{"encoder_arch": "efficientnet_v2", "model": "contrastive image-text model", "dataset": "patchworks of several textures", "train_examples": 72500, "image_size": 64, "crop_scale_min": 1, "horizontal_flip": true, "translate": 0.06, "tokenizer": "word", "vocab_size": 40, "loss": "softmax", "embed_dim": 128, "encoder_norm": "batchnorm", "encoder_activation": "silu", "encoder_channel_attention": "eca", "encoder_depths": [2, 5, 5], "encoder_kernel_size": 3, "encoder_stem": "single", "encoder_expansion": 4, "encoder_widths": [40, 64, 120], "text_encoder_causal": true, "text_encoder_width": 128, "text_encoder_layers": 10, "text_encoder_norm": "layernorm", "text_encoder_norm_position": "res_post", "text_encoder_activation": "swiglu", "text_encoder_mlp_ratio": 3, "text_encoder_head_dim": 32, "text_encoder_fused_qkv": true, "text_encoder_bias": "all", "text_encoder_qk_norm": false, "text_encoder_layer_scale_init": 1.0, "text_encoder_parallel_block": false, "text_encoder_inner_norm": false, "text_encoder_positions": "learned", "init": "torch_default", "residual_init": "zero_last", "optimizer": "normuon", "muon_scale": "match_rms_adamw", "learning_rate": 0.005, "momentum": 0.95, "nesterov": true, "orthogonalizer": "newton_schulz_5", "adamw_lr_other_params": 0.0022, "max_grad_norm": 1.0, "max_steps": 18300, "batch_size": 256, "epochs": 64.6, "lr_schedule": "cosine", "final_lr_fraction": 0, "warmup_steps": 360, "weight_decay": 0.09, "adamw_weight_decay_other_params": 0.01}
Rows from block 7 of the text encoder, named by matrix and row number. Rows with one number belong to one attention dimension. Each number is 200 + 40 x the weight over its row's rms, rounded and kept within 0 to 999. All counts start at 0. After the name is the row's rms in percent of the matrix's.
# q: attention query, key and value (stacked) (text_encoder.blocks.7.attn.qkv.weight, 384x128, the q third), inputs 64-127
# k: attention query, key and value (stacked) (text_encoder.blocks.7.attn.qkv.weight, 384x128, the k third), inputs 64-127
q.54,080,260,413,141,265,223,240,195,197,201,209,214,172,221,147,188,156,180,139,196,219,199,159,180,182,210,187,266,193,213,303,183,257,204,174,208,185,214,233,193,161,178,233,196,227,185,191,261,183,261,190,196,283,221,207,202,134,168,172,199,178,151,202,150,221
q.55,094,256,369,12,190,168,186,147,164,202,227,245,172,216,198,209,170,218,186,214,169,171,223,210,182,216,234,258,225,122,139,173,241,197,240,207,150,180,229,199,178,207,200,212,194,190,123,223,252,193,191,197,198,194,197,216,105,155,185,156,173,175,160,209,166
q.56,093,235,239,185,197,237,212,242,195,196,215,215,197,208,209,155,221,159,172,268,238,173,168,109,175,228,222,243,233,186,185,202,184,264,268,187,146,197,233,217,186,165,298,216,209,200,175,233,199,207,177,205,227,233,220,205,175,210,184,176,157,177,217,186,179
q.57,119,157,127,171,155,215,213,222,247,219,171,171,256,207,199,206,264,204,198,202,232,162,168,283,129,186,138,186,215,250,291,221,139,90,221,204,187,208,235,184,252,226,307,202,212,238,221,235,194,197,201,208,189,247,160,166,317,255,191,207,190,204,244,207,269
q.58,099,205,198,186,104,118,135,189,214,172,174,205,232,180,218,259,236,202,229,198,175,182,242,114,195,179,250,210,223,101,139,207,233,180,205,206,188,177,181,215,217,213,224,205,192,241,186,236,249,155,241,193,133,154,142,204,167,193,247,231,207,232,183,277,215
q.59,093,264,264,197,181,166,199,218,159,169,210,213,182,252,221,225,147,213,246,195,185,168,230,109,173,233,196,269,197,208,85,159,192,169,238,201,121,183,173,229,198,197,144,213,190,197,142,206,212,212,185,176,246,214,207,173,169,210,190,217,213,196,212,207,220
q.60,092,228,122,231,216,151,206,218,232,227,185,207,194,243,210,189,211,201,225,186,177,217,190,204,179,216,238,231,193,217,112,159,177,207,170,217,91,188,195,240,179,171,56,199,231,201,228,173,160,210,213,221,246,149,236,207,223,236,222,208,231,199,268,189,183
q.61,088,252,222,188,204,136,170,179,155,186,234,199,160,195,200,220,150,191,208,193,214,190,236,204,227,221,173,296,166,183,228,191,260,228,192,195,238,219,169,192,179,214,228,209,176,204,210,89,240,205,212,197,170,195,188,196,164,118,234,220,163,169,160,214,149
q.62,104,200,141,299,192,144,194,190,194,187,193,190,200,224,202,242,199,215,247,176,225,189,204,123,127,204,122,263,155,205,157,189,140,109,165,195,267,192,165,207,215,216,219,205,238,233,204,215,216,229,262,232,188,226,138,182,244,226,226,217,195,227,181,209,270
q.63,095,209,197,212,216,176,221,238,199,201,192,146,178,235,187,187,193,186,172,215,209,223,177,96,203,186,304,177,209,282,218,180,287,223,161,213,147,224,193,211,219,203,172,154,263,207,236,147,189,222,158,188,212,190,241,224,210,230,195,216,213,200,210,181,185
q.64,111,186,177,170,220,312,251,243,183,179,185,179,197,199,163,172,165,197,201,215,222,212,185,190,189,215,116,269,231,203,291,186,202,268,152,174,154,242,192,176,208,202,88,177,159,186,188,276,161,241,177,162,187,197,274,209,114,192,191,241,228,153,248,181,172
q.65,107,152,219,224,179,243,237,170,160,228,204,189,200,130,142,194,166,218,176,228,215,206,208,238,212,195,164,205,223,192,233,183,206,252,234,176,245,218,189,171,219,198,165,199,133,192,187,214,181,235,182,203,192,232,212,155,172,181,215,210,177,198,261,176,167
q.66,115,169,201,336,240,186,229,160,196,262,243,194,146,198,150,203,126,219,145,214,210,244,216,169,214,195,291,138,189,224,126,166,269,266,173,176,212,210,207,183,155,171,182,186,211,161,222,158,193,229,175,225,259,209,217,195,104,204,181,184,176,229,227,151,187
q.67,095,142,166,183,186,222,214,205,212,215,196,187,166,217,137,252,168,193,195,214,159,237,201,228,156,189,265,127,208,65,301,194,150,225,145,264,224,265,199,164,228,208,293,180,196,226,210,106,186,223,239,204,160,158,204,197,273,188,191,205,221,160,224,214,248
q.68,102,271,204,151,198,163,163,245,237,164,148,244,245,219,242,210,271,188,186,188,212,199,172,182,278,197,41,200,180,196,290,224,155,151,207,200,174,180,203,222,209,218,96,234,194,219,207,172,189,215,199,181,171,205,154,213,281,249,202,214,208,224,162,200,221
q.69,091,97,243,174,201,212,189,207,214,176,172,180,226,166,226,184,232,208,212,167,201,195,163,209,131,184,224,306,204,251,68,216,159,152,195,170,265,228,181,176,195,196,136,191,174,192,243,278,142,215,194,200,203,181,214,214,314,250,208,207,213,209,213,173,239
q.70,097,217,178,272,198,254,205,214,185,163,200,225,188,221,174,175,216,203,202,208,196,179,206,191,194,226,135,295,208,131,189,189,211,265,251,159,136,196,204,179,219,200,77,194,204,217,158,258,187,202,171,180,133,213,251,193,181,176,177,222,241,195,242,208,130
q.71,101,171,202,222,183,249,213,201,182,217,231,181,179,222,148,183,156,218,206,234,175,173,186,183,136,246,293,182,208,86,169,132,204,257,210,174,115,235,212,187,205,184,159,209,223,171,184,169,212,225,248,197,211,195,237,210,90,177,192,184,230,167,225,160,196
q.72,099,194,246,289,232,240,206,193,222,255,214,174,177,238,175,191,153,171,178,200,152,223,201,226,185,214,253,222,181,156,201,169,120,187,123,219,190,226,189,186,162,181,95,190,268,145,240,113,184,193,201,213,264,151,259,204,201,243,194,151,222,197,258,171,245
q.73,087,182,261,334,191,190,152,171,212,193,205,213,213,207,238,178,248,230,206,217,220,181,203,193,205,216,279,200,200,271,68,209,230,215,300,155,133,155,233,247,186,185,139,236,190,145,202,254,225,179,149,208,234,218,156,214,178,216,212,167,168,224,154,224,193
q.74,093,244,166,255,211,116,203,183,194,198,222,242,178,187,248,202,228,184,216,176,178,217,217,157,300,173,170,76,202,317,155,241,176,130,226,255,171,143,214,221,211,188,315,196,201,219,186,254,207,182,178,227,186,219,182,200,229,210,193,197,166,220,146,206,223
q.75,088,143,238,160,170,240,200,221,259,171,164,245,211,172,183,204,222,168,207,167,151,199,162,334,155,173,246,168,197,135,333,193,228,264,204,245,189,221,235,188,195,214,162,192,187,222,217,178,184,213,176,194,210,150,216,205,294,211,249,179,217,161,73,169,210
q.76,080,229,151,264,205,237,203,227,202,239,230,199,164,223,159,215,190,205,173,209,198,199,213,337,231,157,193,263,230,215,228,148,164,216,176,197,208,209,215,194,183,169,163,182,197,200,189,264,234,216,191,219,184,194,210,208,197,200,200,193,176,198,249,183,171
q.77,112,164,335,274,178,164,228,142,200,218,234,192,157,164,169,205,192,247,165,183,215,189,226,212,185,219,308,236,217,187,65,227,224,247,251,159,278,200,218,196,213,196,219,178,172,187,192,229,167,203,161,169,157,242,195,175,197,162,210,197,193,231,197,159,166
q.78,116,221,135,211,188,290,190,255,189,166,190,182,214,215,222,199,213,163,209,212,188,193,185,279,241,188,57,232,230,175,266,174,70,136,163,194,155,221,168,176,203,192,92,182,159,220,205,279,193,204,209,176,201,172,212,216,222,255,182,217,214,191,304,204,230
q.79,124,215,178,225,185,286,215,244,236,205,191,232,210,214,176,185,196,170,206,210,163,220,167,302,166,190,184,157,219,143,405,175,126,234,146,251,157,224,233,193,204,208,151,205,209,211,180,155,212,220,207,195,196,160,231,206,229,194,220,200,221,134,223,196,215
q.80,105,139,197,271,156,228,217,179,151,203,215,177,190,149,170,194,179,212,220,209,185,164,190,214,214,213,174,217,229,161,90,186,103,150,234,181,180,222,172,126,246,202,192,170,143,213,184,266,184,205,221,199,212,232,224,181,193,206,183,214,197,195,315,191,201
q.81,107,274,156,125,199,228,200,211,186,207,192,191,201,234,210,204,173,162,201,195,149,204,210,207,277,201,135,206,201,157,236,191,205,181,146,222,205,193,185,182,184,195,211,171,206,214,212,230,195,209,189,189,211,175,239,215,171,214,193,191,228,177,217,217,214
q.82,109,203,255,210,161,268,200,206,202,157,171,208,195,210,161,185,222,209,205,210,213,207,204,175,192,249,157,288,200,63,270,215,201,281,204,183,193,208,213,178,202,198,83,218,187,193,176,150,169,219,165,196,156,202,225,199,183,179,198,212,238,184,198,193,167
q.83,110,184,154,257,205,255,220,217,208,195,192,202,175,236,198,222,205,203,212,192,199,205,201,183,280,199,179,151,220,191,143,194,112,188,168,226,122,216,178,184,216,227,184,181,190,225,165,273,215,203,144,190,170,192,215,207,224,204,193,205,202,173,203,206,226
q.84,086,260,197,194,202,173,222,167,212,222,194,220,154,226,203,213,163,136,202,184,127,192,248,281,285,191,166,208,206,179,267,228,170,194,162,280,227,186,219,176,184,189,254,180,244,197,211,187,186,174,157,222,241,163,255,213,271,160,209,162,191,171,152,216,155
q.85,089,108,258,115,183,182,221,166,201,219,208,181,199,119,175,206,196,224,169,188,205,192,210,213,196,162,281,211,213,197,117,225,303,196,214,190,314,203,207,168,221,181,287,150,151,201,213,251,168,212,175,185,224,181,190,168,160,218,224,209,187,224,170,160,183
q.86,096,233,146,110,194,225,228,263,201,134,179,208,213,229,203,201,252,197,235,182,229,184,182,163,267,227,79,238,197,142,248,209,168,189,140,178,155,203,197,191,233,223,163,189,192,232,151,241,178,231,180,177,100,205,208,200,226,211,178,245,252,174,170,193,226
q.87,095,216,234,245,270,125,227,181,202,215,243,198,116,231,166,200,125,183,189,162,163,205,210,250,235,220,256,270,202,209,57,190,192,215,124,197,276,200,204,177,168,161,208,186,233,176,205,235,203,215,193,211,224,216,269,209,209,161,181,189,210,218,172,142,189
q.88,097,231,177,89,159,257,188,242,188,170,198,212,230,183,193,194,216,182,229,197,186,156,168,348,184,177,170,211,236,119,329,185,174,211,209,208,170,201,228,210,207,211,200,177,139,237,173,247,216,201,259,177,180,198,182,192,254,198,211,231,205,166,174,210,205
q.89,101,251,77,186,210,138,219,221,166,210,186,179,166,217,185,235,196,180,221,195,164,213,229,182,265,205,65,223,197,153,256,199,136,146,162,225,229,190,183,174,227,187,273,187,215,214,180,239,192,226,252,197,190,206,207,203,233,208,168,207,220,191,280,211,226
q.90,095,224,166,95,211,208,197,223,205,176,166,202,246,191,223,164,212,172,227,201,206,220,200,243,128,169,98,272,199,208,380,239,194,154,155,238,243,203,211,203,209,178,239,201,219,205,202,123,191,184,239,207,175,181,205,202,263,180,215,232,211,188,220,214,176
q.91,107,270,234,223,172,149,193,173,193,248,194,185,217,202,212,208,196,165,185,219,146,189,197,204,207,207,160,157,184,160,287,201,145,121,197,222,192,198,187,177,202,187,235,198,232,190,198,79,187,190,238,215,205,220,172,194,249,200,194,184,204,198,302,224,218
q.92,093,236,210,254,173,203,205,224,205,175,188,179,191,223,151,164,170,232,173,263,213,186,183,173,129,243,190,224,213,208,262,196,235,278,272,149,201,224,221,213,235,217,156,203,185,170,189,243,199,241,211,157,143,216,208,206,137,146,202,236,212,176,285,229,173
q.93,109,173,284,207,208,144,232,148,179,226,216,181,123,199,137,224,146,205,203,193,196,195,208,176,228,218,258,229,218,145,159,208,237,229,150,196,179,237,185,153,193,204,254,176,228,155,209,170,156,229,190,202,229,230,252,184,181,150,178,194,198,190,166,164,189
q.94,098,252,254,230,224,230,216,178,215,187,191,235,218,186,198,185,218,181,171,213,224,181,178,201,206,204,135,250,200,209,298,217,297,250,219,158,131,171,233,207,175,212,66,199,206,185,192,207,184,210,156,175,206,238,193,182,119,191,204,206,185,203,154,191,127
q.95,099,149,259,131,191,220,208,174,170,182,197,205,188,188,177,253,207,208,205,178,189,174,209,151,231,212,244,238,208,98,104,182,287,241,241,171,124,221,177,153,203,229,185,183,200,209,169,250,172,186,182,180,214,190,254,158,106,204,171,195,227,195,97,203,172
q.96,108,104,210,226,192,235,179,176,200,235,197,184,171,187,137,251,139,242,214,196,193,225,221,210,93,206,174,176,203,195,164,191,160,216,173,235,387,230,155,178,206,180,165,200,193,177,247,210,160,255,172,225,240,170,157,178,273,178,200,247,214,197,198,214,195
q.97,099,226,257,313,256,150,187,237,221,243,184,202,201,217,233,180,246,173,172,187,223,236,187,160,231,212,184,201,160,281,171,245,273,201,199,209,61,177,196,248,180,188,207,211,249,191,212,209,180,160,181,247,249,195,199,215,161,216,199,152,178,233,208,176,200
q.98,095,111,224,192,238,151,210,209,174,244,197,192,169,120,175,209,222,223,168,169,239,264,154,236,208,210,179,183,160,222,134,207,266,225,185,218,207,197,165,220,200,175,135,217,284,197,220,156,164,227,213,256,203,196,215,195,204,215,217,181,190,218,210,162,183
q.99,102,205,185,157,177,241,221,239,200,147,202,204,198,219,174,196,192,179,249,170,241,143,206,292,203,155,316,198,218,191,145,187,117,150,194,209,170,228,214,204,209,238,181,175,153,231,144,135,254,177,208,159,158,211,236,176,216,184,192,263,189,153,215,220,213
q.100,101,202,131,87,218,124,211,177,223,199,212,207,186,174,229,217,222,202,181,243,191,211,229,177,257,238,219,134,219,121,189,201,273,223,170,156,170,185,206,219,191,187,183,170,208,194,178,195,223,173,262,193,141,215,196,224,132,171,231,181,209,254,206,193,190
q.101,105,120,120,86,139,192,243,172,202,182,189,199,209,183,156,186,192,209,217,172,232,178,182,231,178,186,317,135,240,175,96,162,150,180,167,214,276,205,201,193,237,216,156,220,229,208,205,127,205,221,204,189,223,200,213,172,247,233,219,246,198,169,191,209,179
q.102,091,168,230,290,238,247,226,240,166,221,223,133,148,173,229,136,210,188,178,221,203,228,187,169,184,234,161,271,186,168,234,182,214,210,195,167,133,203,188,228,179,172,251,173,195,193,159,224,207,197,271,216,244,180,227,258,89,159,224,151,221,223,236,147,214
q.103,091,134,228,232,166,204,226,203,151,149,222,134,201,128,188,161,172,216,203,230,205,182,215,81,184,191,180,207,233,233,201,188,220,172,221,196,218,206,179,191,243,191,185,154,158,177,168,218,185,225,237,157,191,219,185,193,170,223,232,225,211,205,214,198,194
k.54,090,166,155,245,177,170,255,196,206,204,159,218,176,190,182,191,175,172,219,192,176,187,195,310,177,205,283,225,233,193,238,112,176,216,174,200,322,186,165,224,210,190,191,161,188,190,193,130,223,193,293,219,205,177,263,179,155,229,193,152,252,186,238,142,167
k.55,090,279,143,193,164,124,223,203,166,188,182,203,206,248,196,209,154,198,200,184,180,159,188,300,161,218,306,251,214,235,201,166,235,168,192,180,241,174,196,187,218,215,348,187,158,217,176,168,246,202,180,140,264,213,262,209,267,194,149,237,243,154,212,192,134
k.56,103,141,213,202,179,230,186,153,259,201,164,193,265,180,193,250,172,177,211,185,135,167,195,221,233,210,235,220,226,235,205,213,207,213,179,202,309,171,228,147,181,211,122,203,172,238,200,165,244,202,281,172,173,201,173,191,95,211,197,174,216,212,163,200,203
k.57,100,108,214,301,222,244,182,200,250,210,210,207,212,139,232,169,237,189,174,242,243,250,184,171,186,170,175,111,210,280,130,232,195,262,247,201,158,200,221,209,196,209,168,204,214,259,208,100,219,186,172,183,136,228,116,248,240,211,264,175,192,259,181,198,217
k.58,105,303,137,127,206,115,216,198,161,143,180,173,235,245,266,203,254,212,280,147,205,188,215,149,142,222,218,152,145,292,163,209,250,139,195,186,119,212,166,205,211,186,245,226,228,169,192,109,175,212,178,186,219,226,206,201,317,235,209,238,216,200,203,190,198
k.59,090,276,210,164,225,95,199,173,134,168,231,205,189,180,200,178,198,216,236,201,233,188,207,336,252,165,277,118,184,249,251,214,228,189,164,190,218,181,198,202,182,188,284,175,233,199,160,247,146,238,183,179,225,233,197,212,161,225,214,214,172,184,235,175,133
k.60,093,213,310,184,213,246,179,211,190,171,190,188,237,203,221,187,208,221,204,194,177,177,224,124,206,200,268,134,181,202,155,251,226,204,185,202,166,184,187,212,221,228,129,164,199,194,242,416,173,223,186,211,195,186,189,179,174,192,203,221,187,186,244,230,212
k.61,107,277,132,79,239,149,228,217,149,169,196,260,142,210,173,145,166,178,232,193,224,199,205,249,211,221,271,148,178,192,239,150,211,214,179,198,259,181,178,264,210,175,268,193,192,174,168,143,232,235,174,212,200,212,265,211,250,202,202,183,213,153,233,187,123
k.62,106,192,282,87,218,207,209,216,170,165,212,180,176,148,225,126,265,190,209,222,247,265,201,283,166,177,219,58,178,273,245,224,201,219,209,204,166,183,180,229,226,210,278,231,211,196,195,148,179,227,227,183,170,229,158,227,255,200,260,200,170,220,201,201,177
k.63,090,142,209,166,194,170,191,217,216,226,200,206,172,187,167,230,136,183,188,188,185,199,218,117,282,215,178,233,251,141,129,193,180,230,176,260,212,204,198,147,199,185,50,184,153,158,219,260,192,208,284,244,210,141,241,120,96,166,150,179,207,207,211,163,230
k.64,113,164,163,229,134,212,197,226,207,154,182,201,219,168,193,185,286,213,239,222,283,180,195,153,215,205,247,188,195,118,257,212,110,191,240,182,141,230,193,202,230,223,229,210,223,224,199,23,175,206,214,200,173,228,171,178,310,247,261,221,179,176,172,237,201
k.65,093,171,257,314,160,252,214,191,266,207,210,194,236,129,198,176,257,190,199,232,206,184,193,256,202,193,296,165,195,199,126,229,150,227,247,143,193,189,292,208,200,235,187,202,228,212,155,107,178,204,133,195,186,266,158,202,254,217,274,158,181,177,140,219,192
k.66,133,159,329,234,119,205,247,178,244,254,169,141,265,150,177,157,215,199,142,211,210,215,159,163,210,179,218,213,236,179,118,182,268,195,282,213,308,166,216,203,211,200,243,177,231,231,172,228,149,192,177,170,229,205,235,168,174,253,259,163,207,177,192,141,192
k.67,100,192,210,133,215,221,248,251,208,190,176,177,167,229,224,180,200,204,221,174,220,182,215,330,149,239,226,259,163,239,108,182,121,220,152,196,197,206,212,266,230,209,53,201,205,176,226,156,275,227,195,205,183,284,162,237,240,163,218,199,213,186,150,162,234
k.68,104,237,102,138,278,117,207,195,223,218,205,252,167,231,198,254,173,180,220,174,123,265,220,206,237,201,170,182,187,274,266,202,226,189,123,205,196,179,178,165,148,170,257,202,153,175,215,234,205,195,220,183,148,190,176,221,278,205,170,204,242,233,220,189,225
k.69,112,261,88,323,216,223,143,196,220,176,190,229,214,239,216,185,219,148,196,224,165,156,207,175,217,166,144,172,165,174,369,174,136,201,214,203,54,202,183,183,190,236,118,216,190,226,211,260,202,210,192,219,233,148,152,191,176,207,212,207,173,193,205,245,222
k.70,103,252,144,232,192,172,165,169,223,175,185,225,245,211,216,201,262,170,227,219,269,187,207,242,203,193,190,237,163,136,285,210,174,227,239,147,230,195,189,192,165,200,151,220,189,214,209,79,180,212,229,216,223,211,172,164,261,229,198,242,193,203,195,249,190
k.71,097,183,306,158,149,182,220,228,243,257,166,163,264,191,145,192,203,212,192,229,266,174,144,113,174,178,159,243,260,117,165,165,151,170,187,223,237,202,195,228,209,176,149,171,182,192,200,145,186,215,237,208,232,195,233,185,160,215,197,221,165,147,189,180,208
k.72,118,212,278,265,136,170,244,170,218,221,153,149,258,177,180,156,199,223,174,181,207,189,151,105,218,177,127,244,219,174,218,147,197,160,259,235,200,179,168,174,228,202,133,185,202,216,181,362,158,202,169,186,217,185,207,129,162,253,243,219,189,161,222,158,240
k.73,083,249,128,240,160,237,193,136,160,213,216,176,220,160,195,126,228,224,197,225,169,244,139,93,282,184,87,153,213,219,271,211,137,190,245,211,177,188,168,148,200,199,242,198,147,223,179,251,151,197,116,164,210,217,247,182,177,178,222,249,153,235,201,206,221
k.74,086,170,229,161,193,290,218,172,180,176,207,223,227,185,218,150,249,237,191,179,211,215,221,237,234,226,220,118,229,300,185,214,257,201,253,200,272,188,227,192,209,189,200,236,157,200,176,280,175,190,202,184,211,199,241,224,135,194,189,226,222,214,266,220,194
k.75,090,202,97,200,246,208,219,191,215,182,210,218,185,226,165,174,242,250,224,179,219,217,197,184,212,241,180,197,193,167,198,225,70,240,161,172,133,186,225,177,211,229,168,240,214,200,193,197,223,248,169,229,163,295,146,202,237,144,174,242,186,212,207,181,245
k.76,094,215,240,258,164,155,227,169,208,191,203,224,201,210,209,215,214,230,173,197,215,213,158,189,171,176,127,275,203,149,181,190,225,159,295,151,287,197,235,195,197,262,129,220,243,192,154,146,179,163,164,182,230,267,185,208,336,231,178,166,163,250,81,183,197
k.77,089,237,155,262,184,224,179,171,205,229,206,258,179,193,232,160,208,146,189,214,173,199,237,204,255,198,213,166,150,236,148,209,210,221,248,196,208,193,209,212,175,216,183,225,179,202,221,111,209,189,178,221,257,158,163,207,165,194,233,131,209,199,162,202,185
k.78,110,226,170,252,189,197,216,216,228,115,182,230,214,247,204,215,241,230,220,201,225,177,181,111,159,206,116,205,217,192,326,153,136,133,278,149,199,227,192,185,206,241,117,210,213,201,186,225,210,211,178,162,118,255,146,202,328,237,199,236,224,192,169,226,259
k.79,122,167,223,191,194,160,268,184,218,212,179,198,209,200,175,189,237,288,204,164,263,216,157,220,206,239,188,227,223,209,175,202,83,181,180,194,181,202,195,183,225,220,80,211,204,192,190,197,182,228,196,204,179,292,165,198,306,195,211,246,172,210,168,175,256
k.80,095,242,229,267,166,280,170,219,244,150,159,218,252,228,205,179,258,174,217,216,197,97,198,192,152,195,189,190,213,214,249,147,112,147,262,149,208,227,241,212,228,215,49,228,178,202,182,218,251,213,194,213,193,218,143,195,143,228,182,232,215,139,224,247,231
k.81,097,166,206,169,172,199,239,236,161,130,207,220,168,216,161,232,224,241,213,177,276,181,197,170,106,236,174,305,218,138,201,157,187,172,267,165,260,234,198,171,234,203,292,196,195,203,173,229,190,214,202,208,156,276,237,167,230,231,156,210,208,223,223,151,181
k.82,110,254,170,192,191,169,199,192,227,248,195,216,236,188,199,224,226,179,232,220,214,230,205,272,254,194,203,213,151,187,262,207,153,214,163,190,133,198,196,185,180,185,192,193,162,196,188,134,187,216,203,224,222,208,196,179,253,221,245,213,148,203,174,203,182
k.83,113,205,109,142,159,229,264,246,157,154,164,231,196,220,204,161,272,235,195,218,274,195,211,131,152,209,169,209,234,188,221,181,105,175,251,145,306,219,198,242,244,213,184,200,198,181,189,127,217,198,177,188,186,278,221,230,321,188,198,248,214,188,179,221,240
k.84,085,220,252,244,185,203,240,160,156,145,216,200,209,159,189,165,245,234,208,156,247,177,202,238,194,235,234,241,190,175,120,210,209,257,249,170,221,187,231,155,226,229,191,216,210,243,148,285,120,240,149,241,197,240,226,139,161,228,196,213,194,215,225,139,147
k.85,077,179,173,237,178,300,180,209,176,133,264,258,171,209,198,225,229,186,196,226,221,167,178,224,92,228,214,195,192,166,195,209,156,215,255,142,144,215,243,214,216,238,276,211,207,243,198,169,229,208,190,233,223,243,181,218,137,139,180,130,170,240,202,192,185
k.86,118,210,89,123,238,160,200,241,179,170,197,289,148,247,228,260,204,208,251,214,212,230,228,219,174,196,184,195,180,172,257,189,187,187,148,168,202,223,181,240,182,196,221,214,180,168,204,79,227,200,248,217,190,196,185,269,279,196,162,195,210,255,172,231,206
k.87,091,226,214,260,193,154,178,195,215,217,161,231,229,216,199,202,214,158,191,186,206,190,229,96,201,154,183,211,174,127,202,137,274,240,239,248,259,176,164,231,137,167,211,219,238,214,196,185,167,187,217,218,259,87,232,169,137,263,194,160,213,171,219,180,177
k.88,103,184,184,165,275,202,191,205,206,186,245,246,131,264,197,267,177,239,248,178,231,204,193,174,179,215,156,220,205,167,190,210,152,184,187,186,177,229,230,220,175,253,128,234,213,170,198,76,260,205,214,194,146,260,142,248,273,151,134,190,177,209,123,224,216
k.89,106,219,286,130,206,194,188,219,209,161,189,218,203,240,225,271,221,181,244,181,190,176,221,353,121,194,181,227,184,225,204,157,247,175,205,158,252,223,197,227,175,208,127,199,186,192,195,134,214,199,229,189,161,226,167,219,216,248,191,184,218,235,184,182,160
k.90,102,207,192,223,247,143,140,174,199,188,217,204,205,206,218,244,157,175,223,181,182,184,208,330,198,197,257,174,163,193,230,254,231,245,104,239,57,194,206,177,178,185,165,198,237,224,223,253,206,218,251,220,185,130,153,187,175,154,206,206,189,195,225,250,200
k.91,106,207,347,200,239,153,191,197,220,197,202,169,205,208,204,218,137,200,207,186,127,188,203,296,185,205,201,236,197,264,125,166,234,143,183,208,254,209,196,179,186,190,101,198,190,190,197,354,233,202,201,186,177,195,139,180,95,238,192,201,235,206,223,181,210
k.92,104,197,162,193,203,168,197,210,202,219,191,194,175,202,222,216,213,203,226,192,202,222,217,278,212,186,229,228,122,225,146,212,139,213,140,200,218,201,141,220,186,204,202,184,217,192,231,3,200,186,193,190,189,221,166,224,305,187,231,179,183,202,133,209,195
k.93,103,223,309,176,175,225,154,192,174,209,204,183,214,172,182,177,189,166,216,230,179,164,227,186,232,160,212,195,177,131,138,168,214,206,212,270,188,202,213,229,230,178,184,229,207,213,183,141,208,210,227,215,261,100,182,174,40,203,243,158,169,161,213,216,180
k.94,083,205,231,217,195,127,163,131,196,194,225,207,240,168,175,226,204,222,218,212,199,236,175,134,279,203,210,147,209,133,264,254,252,186,214,207,209,194,200,106,183,216,338,223,209,237,187,140,141,195,221,207,218,160,145,166,192,202,200,191,181,282,226,207,218
k.95,105,228,197,96,173,252,160,229,178,190,200,183,225,240,174,203,214,181,222,221,232,170,215,121,178,203,187,242,220,98,251,189,200,209,239,177,228,220,223,205,242,172,271,230,159,186,223,86,252,211,267,240,226,192,208,180,120,183,137,217,204,198,259,207,187
k.96,101,215,117,31,181,118,219,120,213,210,183,186,192,182,182,233,203,233,255,170,231,156,262,273,220,225,258,190,190,233,128,208,247,168,208,201,192,220,209,218,192,211,264,182,238,212,204,168,204,203,120,214,153,253,207,184,285,166,219,199,222,184,247,172,193
k.97,117,169,322,270,201,286,165,250,240,185,167,202,227,234,213,238,234,168,197,198,237,201,171,76,221,178,172,149,198,132,203,203,204,238,161,208,43,200,195,189,191,231,167,232,204,234,190,207,167,245,275,219,224,197,129,190,173,263,183,216,188,192,132,209,214
k.98,101,152,282,123,196,238,180,209,267,195,170,201,227,215,184,257,213,184,193,157,216,213,211,116,267,191,159,166,186,213,157,242,210,196,185,246,95,221,173,164,189,227,208,182,188,261,226,250,180,240,241,224,147,164,129,164,241,248,205,217,238,191,122,229,228
k.99,118,193,105,268,189,184,170,188,169,178,235,207,164,180,203,133,173,174,201,225,248,156,204,315,214,195,260,156,225,110,243,181,176,254,269,186,396,160,208,237,205,220,289,218,174,191,218,220,255,186,187,210,225,222,182,221,158,155,186,161,161,184,253,198,159
k.100,107,181,292,256,242,210,259,174,225,242,203,200,182,238,165,240,185,216,206,150,157,224,188,247,189,198,195,220,188,307,207,178,146,105,104,235,115,212,192,181,168,158,204,182,166,150,215,180,149,187,170,204,230,191,282,176,261,255,191,175,193,197,167,135,215
k.101,108,211,185,159,173,107,206,120,182,197,213,201,169,173,172,204,123,232,223,166,184,184,240,325,189,208,192,186,199,242,210,209,219,203,198,201,342,223,211,193,216,217,310,182,171,209,207,175,220,210,171,184,157,219,199,187,278,78,226,226,209,200,194,231,148
k.102,100,182,289,193,199,211,175,239,259,240,127,184,282,275,224,229,274,182,181,194,206,225,143,259,194,169,250,113,185,185,177,188,230,176,180,238,70,177,215,205,188,182,111,214,182,216,243,208,203,182,221,236,174,181,174,175,232,267,145,205,204,166,150,222,257
k.103,099,233,114,144,200,94,231,183,204,246,177,216,214,232,210,231,213,229,183,157,178,242,198,388,219,213,206,177,212,311,225,144,239,153,141,211,212,194,189,196,190,151,177,201,183,178,242,174,210,180,168,212,211,205,261,194,266,188,169,205,264,237,241,163,237